Weights of a small image classifier.
Model: 10.5M parameters, 32-pixel images, arch repvgg, norm groupnorm, activation relu, depths [3, 6, 6], widths [96, 192, 384].
Training: muon at rate 0.0062, 4500 steps, batches of 64, held-out accuracy 100%.
Data: trained on rendered roads seen from a driver's seat, with toy cars, trees and houses, 72500 training examples, 4.0 epochs.
Rows from block 12 of a small image classifier, named by matrix and row number. Rows with one number belong to one channel. Each number is 128 + 24 x the weight over its row's rms, rounded and kept within 0 to 255. All counts start at 0. Numbers have three digits each.
After each channel's rows are labels from the 100 images, of 14976, where the channel reaches its highest value: "lies over" is the class under the peak. Only what is clearly more common there than usual is listed. The data: rendered roads seen from a driver's seat, with toy cars, trees and houses.
# c3: 3x3 conv (model.blocks.12.c3.weight, 384x384x3x3, each kernel summed), inputs 0-76
# c1: pointwise conv (model.blocks.12.c1.weight, 384x384x1x1), inputs 0-76

c3.214:065148128108092125136114124118107117119137131131115074148130128189131105125135140139086103160156125158153151145100193114111141120120151136117120140145119120145125103144125145180150131147145138119105131156136135148111183114137135129
c1.214:132117137095082088160121151111114143118163149102123084097151132150113195132177112163130067104161116077075149127169135125118143113119159075119110130152127138129067128149162117130159174161165137147122109141114139143126128111144125091
lies over: verge

c3.238:131096126140123154115161129121147110100089123085156124166152175125128145162121129120102119105129161148122094130092104135098084127076088118156130164124098117141198150088167112097082101146131139169100099131175105128083109128156160174
c1.238:101110135160119129090100118141079136108114155157124150128130155135086164149121149098138130092116120096142118122160166117138128100135138078128144119078104115142158129126118085114084162154134158160099134157170137102110130088156131134
lies over: road

c3.261:106139111119123164143104147096132119147083119180054135146095107139113148137119156108132165111110090138152107151127147132139146116138103120142102134093159114119094119121088111128180127113121168129139132130123115111154177105151120127
c1.261:065149157128167120153108146094113096143111140150138148117123152116116150141099126115137116122156131137139094106087152103094171115112103154137115156125131130142150161114130169122135144156150171157123113131148112140138075152128122148
lies over: verge

c3.247:114121126077135142105110091117097139145150123118149084070105128142131122061137183119118066169138138117177147151118147088111147133138136128138131117109104118120169093136110114158085116159138134100127125126114125141134100116126117116
c1.247:049126127096122149140122117113090131103123131131075141119111161122098117103142160135089096134115114122123110138112122123116112131126118158112087131167130120167142142110126121139167140166098146094162165104121130161154106121126117086
lies over: sky

c3.206:138097127128142124129117103106130152099105113101096131094130098145103138121118103175150119128149079123094157111112157134143124132103122122161148102130135129155120075115125119143113092144045129111109094121153147137106116120071139099
c1.206:107094164096153118083059103176098125103120116130114084114128093123131113070126141125181121131109131147121196104141134127145125091120110117132128141125115113120104128104144091105119106119121144151109124113185120152150103158096073133
lies over: sky

c3.190:140129118124118095122154146137154125121142149106118111158084100110103144135123092127137172157112145125122116110144123120160096122139132094171109128144179115139153147109138139105178151149082141133073126151081137109130120135141110182
c1.190:173169134109115116139126140147134117115117177176124154117092135129130099133106164120137176140118170130130060091119089120137121114113126108147112095128147120114101153145163128142130142105107121137116168141092175143091106130166166149
lies over: verge

c3.313:142127127149124130109079121102127123120138141105135129160095136121123107169122093124162114135107128074125120141163122122127098150172145113123095150126086125105161088134102151158090124096131128068103110125130149119175117124148118139
c1.313:108123125129129090117115119101126132168131123122098143127101148129115105095123096117138116107135136097140085119124163096145094122133138118143129089141153141083127149099133160106136107126145123081083151142097091123126138114127118129
lies over: car

c3.4:080081129149021118126126113115145123158083137161119121081158129100131157146137148112147143123162104136081111112126121133181119088142131154103123102141149136119113082133171170110117137070145134164134135142092106143122168160125110156
c1.4:111126134139000131082135067103112127137093134145132146072133140098115148118129112120119152114140115114080142112118100142132136099147118160125144154147137119110129150110115117125104123106164149125155126144137116139120133118167137162
lies over: car; truck

c3.374:130119130106153146114128130135123172124132150058068113111099125132130128111151126151097105099149092104128119110132127140161146158139148112153152162153084126135126158083138097188179095117154098142137123145131153153087127129106075101
c1.374:138137171130127142087162117108113171153110104121102119102097124107137102091100129138115103139152106147119111146131137175139132203157131161157129110159132172149130140155109147172121096113119096101126145122119123141129066150113142114
lies over: road

c3.31:111127141127128139124140138105094115112160139172118101067104141122134135096142128135121090138089145129129120135088137104160103095164140126091136123134128108144155123137082120146135116192116150125125102146127104133142083110134111135
c1.31:136132122102113114115117137138095164145140124144116111106112113147123169096131150087093082118000174140095103118067148145135137099114132135140141118117145094138104113162104098065154111104144101139113128200157158132107131150121124137
lies over: car

c3.342:132143130136088142132110116112129125144143135089120116173099144122115085137132153142139038168129161125156134115140100109086122141150108151190119144103102142150178124131137110159128117101125094106128137134101126139133150078150157091
c1.342:163106129156104111131088133122115127116156155111115114159083141147141100118116107135134110154104128150141116135155123162154129119126117116161103142092125117134158111095123107132127144119096109095114142134086117124162152122164133114
lies over: sky

c3.6:108152107148103151078151157085133086108117142131134129056150132152146154082112129148146090157169135118095133133119129096126139099153151131159114079142125119142109100102155145141182126136148096143160146107149167146176108105101109149
c1.6:113144098133108183031193134103121104153181115217106086103111149123136127097117134132133110091108127110103102103126112139147117129122107140157118156136076120150149135167167111116142128125125137146153139109198108102107102134143163140
lies over: sky

c3.166:142127147118096135128133138108123135132129133149199060133124137105134147131121100125127136128123103152127125108154148136078119154092110128123120117109137117134143082128112164154169148204157156105121155127113087111127146102113151131
c1.166:130150118143112146124115143100092098116106152124161109096100150111132169111112141076168146122134110116132125090139155160095157156175089082166109116144136150137160112157108161150148150107128147130125098130142149115135133123129149126
lies over: verge

c3.122:116135133159120105145110127129159136130143122117124103151126107123125089120142145121128160132085161102119139089117143147151127170115108135110133128123149145114137143133174126118145140078120139135113104112163156104093106099117124134
c1.122:146132114121172111143115126120119124166161105151119160156142159120141158120142150121104181102121167120120130143109107178158140155092122130106115193138139135114147121123163109142099131119122108122101086094118130102140120065138097113
lies over: sky

c3.270:177050131157119119101095116138122163116077146059087113119171131132144128122126132151119152122163146156093142144127150083153151135111114120137123136143095164122126162113068133116133117098149131162123108121141181160134071117086119141
c1.270:153153142134104120125136140122130146128086142127118115125113122142096127132171135141134143124114105135125207135148118134148116166088126156112148148137124146113083137167127138124112141160117124127129105126149118131093125083075135125
lies over: road

c3.230:028105103093115156124116114149109118116104114073102142098099131107135161136130104144089112135099078139135130120098036104153126106150144106091132104123103138115104117122129150109167140096079117146157121136096118144170150140127119132
c1.230:090113118098096112132110127097135151095119127102128156116131135118098117127087119113102120129099116146110084194134085088151135161136117140119079137095131113134134134130123144156123119131141150134131142126130104150162121159150115154
lies over: verge

c3.92:171134160146124122124161139133189093134169147112137116114099124141101112146127141106124151150171132140129098112139177125137133126120129146126133100115151115129150122145118092120110151166134165138123123138129082153124146125135148103
c1.92:079110150145124127109110119147185142166130127134131124088122126122135157101134135141135115106127079142173113121124138138134132125072165125137146127115176092168121165125095138101156134131138122146147127134142096129147143158127121100
lies over: verge

c3.264:133155124080098166129184140108186117130138130137096154107157135161126102115137128178181114171139164151175135135110188112135166171108085113098143123136145139137127123124164138100093116085164185100121140125189134108147138111155114128
c1.264:126083164101126117084116128147082116136133101136122126113158124127112101133135108138091116142135127169097136173120162096155143120123118137104131118124114114166094150165173096133125156134145131167089164096115153131146147136166120134
lies over: road

c3.332:112115123125136102164152153084112101112094139117105130131123139093124132093140118170105096104118097111093117119141112138135128124137074099133118147135128135143085113163128149144148139077161118112092125130168136081129134164106095136
c1.332:118176099114106122110127142131140119097122121114098126160118103136158142115163132120097099093118151160094137113117100134170127112140073140070140154128111117112118120145138123121114117111131146132138140151143106067118121131129123138
lies over: sky

c3.288:134130105109178162111187111102128112096116132132091147166106145116129132131099125138101134106128118154109103111175130120118153163163138118176135151123138128181112144181094140132130120117124143119130138120128127157136155138130130138
c1.288:133129106161143143127180147135122164104157136122102112116100128144113132108097092123114148143163114128134109114158148119140137152111122134124148122117120127121095127168134132089127133145118100098126128119147122150172126109110113147
lies over: sky

c3.11:161152140141161148103120131147092056148188106148123103115108106150132137109114158111085132141158143124139156124117179143123144112140124126121122133108139148115121118111093125138122135187108113127126130096150101133155136124131132133
c1.11:123119125106129108129121136142139006136128142104102151081171125159153177070199126076107089134136159086139122106130114121139110111134116141174093158087155121114101144173139106138136125184163120089139109128093108127099100107087140145
lies over: road

c3.106:085096126150121126147079163111128151120106124135169127152165091150122136136129110139141142108116120125098093118121123158134149107113126139105128120105150139191098130116115121126112103145121188140133173146148159095136142148104120113
c1.106:121112114139126123186107119133132142123095100114126098107128091116096110126121154108135147142107143144123138122124171198161132154154117136050138117168114132139141135147128115106124128103090123130116099099100117100133138099103079121
lies over: sky

c3.191:147100154138137105152108139138093143122140111124064116090090136133117121068118144101128109103156154170127130120131080121153109111116117125128120120115169113108051110103098105109152160164141132091099157141120134118104071140153101126
c1.191:122101166137160127115108117121141136135121139078113126102052139156146102125110124114126118084192107161104076121136127113122118103127123134092094078086122177122105123117100149150156137102114134116098157157159134143132133145118125138
lies over: truck; car

c3.50:130113132106073175149135104168105095155137120126122113091132136173119146126127158123120107112147097105092146113112161123120123150117119134190137121100030126130160108130091158110130126034162117134144144156178109131133119106146096149
c1.50:121089100143100149116130120128173118160108139114122126098124143140101121140168147140128119130134131126145163117122181140114147137156084143134139133105000146131131122165131139105133095116125153118119139116108116122142153124171140131
lies over: verge

c3.298:140152130229101142099110105144182110145143157085128142108139142174134114156145152170066114119125079129136120111116108146137152092128159113112145114136120125117163130155125101166160163187111124118153125111150126147123168153090173104
c1.298:144137131161153135097179101128185109158106155130127133122148168083140137136133095142154115151140086132161133117141135155130110168142132138110092134149136119103147149147155064103108145175147161126140118127136105102127116144102134133
lies over: sky

c3.114:120103136122116117125080146145113179140177139136085146125155113148126145144121102119114126187150143136075129110154156116144101120087132121133138102110115141080095124126137092142041103138115113155139122116131154106112127133130134127
c1.114:088141131125106184115107104117176111121139124101135140144139093153142126079116101098138147108121134187143108144139109118125165046073129157140138136152158133117114132133141107110061107154154127111133116128148119107107159135156154135
lies over: car; truck

c3.212:089130131142112115101117114127101130120057150119114116112139076168121138109150128114145107129115146172140119144143171135141088120046106163124123108123136120113128126113085119124120057099162072156103084141185119131090118129134161135
c1.212:075156140086113149131128130132073157143093122151090121122143104131111115128195117138136143138093121115116116106110138096110162103146103103124104141131109097156135141154121143136108095122132124106132133124190118155135139105166133096
lies over: sky

c3.263:113064141118146144146137122113145119109148113122093111060153147148113156144124121122128145121177119118081143131093142120154137105151116111109160121103151142146086136087140088127137103195113132112102142153118170111138109102129137129
c1.263:109103114128148120159134090171149099120134137087088151085123148143125136123133121146088170071136122151113164132103138139133115093125158119135113139123147109135144135099123078124106124180149131124116150114141154123136098128196166129
lies over: verge

c3.183:119110120104076133126172124138129135129067114115113138090147131156143134091138091115101134152131100145148134092124125123131112108137129139124141119098130109133090116099122102140141135132135132127129196184098148090100103181119112107
c1.183:095122149140120107144150114115128158133116129136137089066165113124144162089081092131130099138146104134122153108139114126128169122105130138149130127090119121114097127131152120118112130119105124103136154128143140134120122162109065122
lies over: verge

c3.35:124115132120111109159103143136117124127157104178151166162080142141116121145141139108227088098147166127121104150123115124135104124101128141133130090123153117127061138147122121129082155106145131071133144156137127117173131118164119143
c1.35:094115155156100137154105154077163122109111113188136169083158130101120123102102132163107149115091092124080048114130108092160116130111128099105062122135142148112120121133123168160138181108145127096073113095122158091115120127119123110
lies over: verge

c3.147:144154124106118133129186149134097125106148113158062104086151141141115168103124138121136123112144120142122134149112127152131107125106109110123100121115125105150184111142121147116116112131087144106150091144136101125116120152107132150
c1.147:134157114113112167106119122145133106117095122096103161092134100135113144112146144122136126138154102153107119136127124149124121096138111124100119139123152089134136157109130131135117114119171104157124125108116112113126107077112115162
lies over: road

c3.108:182090138121109130107144135152178106121137135101126111093121160096114129180131163139115199119113141124129094146135098129106086110144137140168120135137124118164161161103093093123085112104112098125130147130131120138097105151141136120
c1.108:142166100100116129140130171149129112133125128143139148142098131119088125144135116106140100126099158130129114181096133151097107132122148096141150141144131100133087126103109113145092099129110151096167130123169124134099120130119145136
lies over: road